Rows from block 4 of a small spectrogram enhancement model, named by matrix and row number. Each number is 128 + 24 x the weight over its row's rms, rounded and kept within 0 to 255. All counts start at 0. Numbers have three digits each.
After each channel's rows are labels from the 100 clips, of 14848, where the channel reaches its highest value: "top examples" is what is common among them. Only what is clearly more common there than usual is listed. The data: telephone keypad tones over noise or synthetic speech.
# conv: 3x3 conv (model.mid.0.conv.weight, 128x128x3x3, each kernel summed), inputs 0-42

conv.83:177157102108150119129155158157148107152145162099136141133126096109127111137138103123151137133104129121085116092134143135085144071
top examples: speech; clipping

conv.74:157141099150107145105128137158119123149126082101103133113084133162168166130143118120133108087154128109131140096157133137162157090
top examples: speech; clipping

conv.17:103159132129145103152125103150105128135149170151122162160136102111095147095161143135155134151124132133120136137154133133137131136
top examples: number of keys: 1

conv.56:142146164119153122117182147104148128110146137087113138128136141114127125147104081129138096142112099076120135096094127113121136090
top examples: rumble; muffled (low-pass)

conv.21:136147106177117119158096130134144114146058115143140139127118114139103096137095094160128088110137109112085156096144103140115145140
top examples: rumble

conv.9:113105139130114137087166102122098128124175161137084111116114127136165127125140093093123161099161102129133152145139126145143124105
top examples: clipping

conv.4:107120147075130148121170155156170106124085143159091156119120109139090133134125124154140106148136121088087157134126105133124134147
top examples: number of keys: 2

conv.112:143135103139116124156130095164156148196136130101158151155114095142151157134136140126107151162122150169157134141138125137119109154
top examples: number of keys: 2; number of keys: 1

conv.67:189201129114206143136097118167097141141162141105150132133095098098150155134111086127133120127099114107131097086134146132129156100
top examples: speech

conv.29:137115165167129128146155119098126158125106109141092102129145111152156100184047146164095105148122095087131162123112118154120118112
top examples: speech; clipping

conv.13:105132115098153126138182131124152127139141132153144138140119101169145104121148138159142118106118139116160140167082119144130135108
top examples: thin (high-pass); rumble

conv.48:149106096150093106087108128127108108099094111151066123106160137129122139164109087154099106125130138092089177130181115145126106162
top examples: number of keys: 4

conv.53:148178151138126133138149128124100128161141137125154126102106099136125149113142078127088120168103079108095095112146108112113164141
top examples: mains hum

conv.111:120117121115131082120182131146105117155161142156101092175149126156119138171151117128136113137127133111076120161094105124135136137
top examples: white noise; muffled (low-pass)

conv.81:126089133135151121141173107103137127148138157162169121096145137170180139107110135144116183132127092116112160121134145153090150106
top examples: number of keys: 2; clipping

conv.16:111154074148113164167103129121130149123098096111103122167147138176151115127102170174127160125095162100080094087097133099068144122
top examples: mains hum; thin (high-pass)

conv.31:111125111174139139172145168146151145100153186134094143180102107149155119113155153155143192118098139125125153146110148119119091124
top examples: speech; rumble; thin (high-pass)

conv.76:102137087155089125145086141135103128154102153128196164119192102133132109121140134130084126115098136131170128132144175135106097121
top examples: mains hum

conv.64:129131128153152134104153185127148117138118107126113173127072126181113129144144139136090180128131078135123097107134103171153107115
top examples: speech; mains hum

conv.99:122161136091106127145106118127093149116127130115156150136151111125125143123152107074119088164118127111115112119138189105132166153
top examples: number of keys: 1; thin (high-pass)

conv.51:136141169138134128106173146118141156144111125142159078178121107120126128134127108145121101147088093111072133124114082110108172124
top examples: mains hum

conv.10:183126088130122093086092153147141124146135095086129113130127110141110164171098134083104124142110139149135087095142148156123096130
top examples: number of keys: 2

conv.7:183133096132123144102116120138138138144173133133143124111113122130110141102147134146110119135132110135149117130140140110149139096
top examples: speech; number of keys: 1

conv.92:171108106115138151085098124169099122135162136112161129141110150111156151125119097083113139120150155153147118093176174124158108138
top examples: speech

conv.6:111114157140108109177152131118140157137096165130201104119178120111140135134083168124133115123106137144146148143154161131101103132
top examples: number of keys: 1

conv.124:149130155135131129118154120171134090175136107112089107121100144094101136205143068153112101144195089110095103105148100151151115112
top examples: speech; clipping

conv.116:120134133104132119095103118097133132095113091090073128132115161148157147111140112109151143116142109105151107110115108127138139127
top examples: mains hum; clipping

conv.27:146136160145121085141127139145125155130133141110145117104128082109109140135129109111089120166118073125082130112149139128150131146
top examples: number of keys: 1

conv.85:188159119141159203109153143137153097148144153099148167170077109102116114145141079126075132117156124135131107101109087143165119118
top examples: speech

conv.60:120147097163115159165162155160108081141131102117114111120114117130114130127166120146112153128134108112053122132089094141116156096
top examples: speech

conv.39:128103153134082148111183150164164132117108104159128140111122121153139105111146131156113107142111131122104157128114139115098116123
top examples: speech; mains hum; muffled (low-pass)

conv.122:117124125150095133117146154120124081120117138140094137124115099177116127110124149169141177091110145165124169132161112114104102170
top examples: thin (high-pass)

conv.68:133100101111091169101115137060079088100128117189137157157152162104065124108121096137110144141135134115120157117125127112119120137
top examples: mains hum

conv.24:133125145127102140120107168143147095104092141106135145129139085129189128123102152179100161120106120155125132113182151155107117168
top examples: thin (high-pass); pink noise

conv.121:163134125112136148122129105119160134117082131107174160148108114120142115104133128154069098110106146115095113129173111136097151116
top examples: speech

conv.45:179155111123142189104118095131125108146143183100130095165142119089086140140113101148122101134131136159152092114132105106127077144
top examples: reverberation

conv.87:111149126126147161172173152155140111114107123114162143152159113131125118146139111137143120140109123078122112174121140140104155083
top examples: speech; rumble; muffled (low-pass)

conv.78:167117139157060123087168124136168161118144108162137113116123124129111109130115120158047119151110091144116140153132119157117120119
top examples: mains hum

conv.119:130125088111149178111132151164131094179118125132135130127111138139088163150123087065156100119133104125109118120141118109131147119
top examples: speech; clipping

conv.118:109131161127101098128165165088163176075103126098099148103136129161155105130116151125110147136126123128121117141095107106113126129
top examples: mains hum; speech

conv.63:116139159114159143128190129152134124116153094135125146110105114123130091163144100156113101143147084098114118155101110155155135084
top examples: rumble; clipping

conv.0:080121157078116157104126146133114072143091097162105128091157141129097116176118148143150110158136084117099080136128085150111133119
top examples: rumble

conv.1:129126111146082114114142138147101111127085107142122113137143152133125128162143070102088104145133135102065122117103135149104160130
top examples: speech; mains hum

conv.22:128136152141128122147118138124195140105093101086097159096115126124139110097100125174122139122138126134127162069136131139120111127
top examples: muffled (low-pass); mains hum

conv.71:147143122158186159103123123119164160142130155134102101132072125110115112143130124133108140134141102139192130140154135198113116106
top examples: clipping

conv.91:188168120127153156096130106135153120126174124119126102180117100106109137109127103141131098161127149130141103098103127092143107157
top examples: reverberation

conv.107:144121104110148151106097110124138125135134164148134114149127116133136129089120173132167154097112160173185125134158147107114110150
top examples: thin (high-pass)

conv.37:091103150103089134073150119133106125108111104162123177132149149122111075149112144131100122144109124115096143172120096163151140149
top examples: mains hum

conv.30:154126112172177103117143162130147106143120122126135137127124101181120155108075144081132129143076147158101086130143098150090117137
top examples: white noise

conv.96:138106096135119170094180165153127120120123117171091100140132161133078123170127088113117136101141108071074137081096110101121120073
top examples: clipping

conv.97:116119134133133133141175108155134148105137138143110149174127143138098092171121108149133111136128121088111181135070128150127126101
top examples: rumble; muffled (low-pass)

conv.18:181153128133115128124123089130143139107163116118116072124101121099100136132124101121133129144136120129113164121130112119133134169
top examples: reverberation; number of keys: 3; number of keys: 2

conv.62:082119132140142121178141143099132104100108118184101181141135141138086138134153124099139159151137118103123154116118110115121112067
top examples: clipping

conv.65:097164122168157095181152117114128167156122155129149091129163114184114144132106132107122126151089143119097106153117139156096160106
top examples: white noise; thin (high-pass); muffled (low-pass); number of keys: 1

conv.126:107136186106122109142147103107124154115150169154134129103124101114128115131133146149122090135156084118143154170147122176155165155
top examples: number of keys: 1

conv.11:104130199115165079129116118091134167130148117138117139086099134097158143098136157130148113163186112165169160124139106141146136122
top examples: thin (high-pass); white noise; number of keys: 1

conv.94:153137133179105096156125120137134172139116144107122104132137076116108138118123113120118116165098096125076134115155172110123133162
top examples: number of keys: 1

conv.106:115119090124142072122149148154160117142129121096123104065116130167122122135156122110124145105111123128076148134108138182100193110
top examples: speech

conv.23:155115121150119146159114132111144109136091103098163111086123144140142166091138099114135149103137122120121111076161147080100144085
top examples: white noise; thin (high-pass)

conv.77:084139151145143128186123160111162187137138128093193150129127116147162141095134165120109159141130125158170128115111146141114137134
top examples: muffled (low-pass)

conv.117:115116140114114132094159123137141122065152071128151165065112133106167125099116120127122082119132112093139170138129132134183158128
top examples: mains hum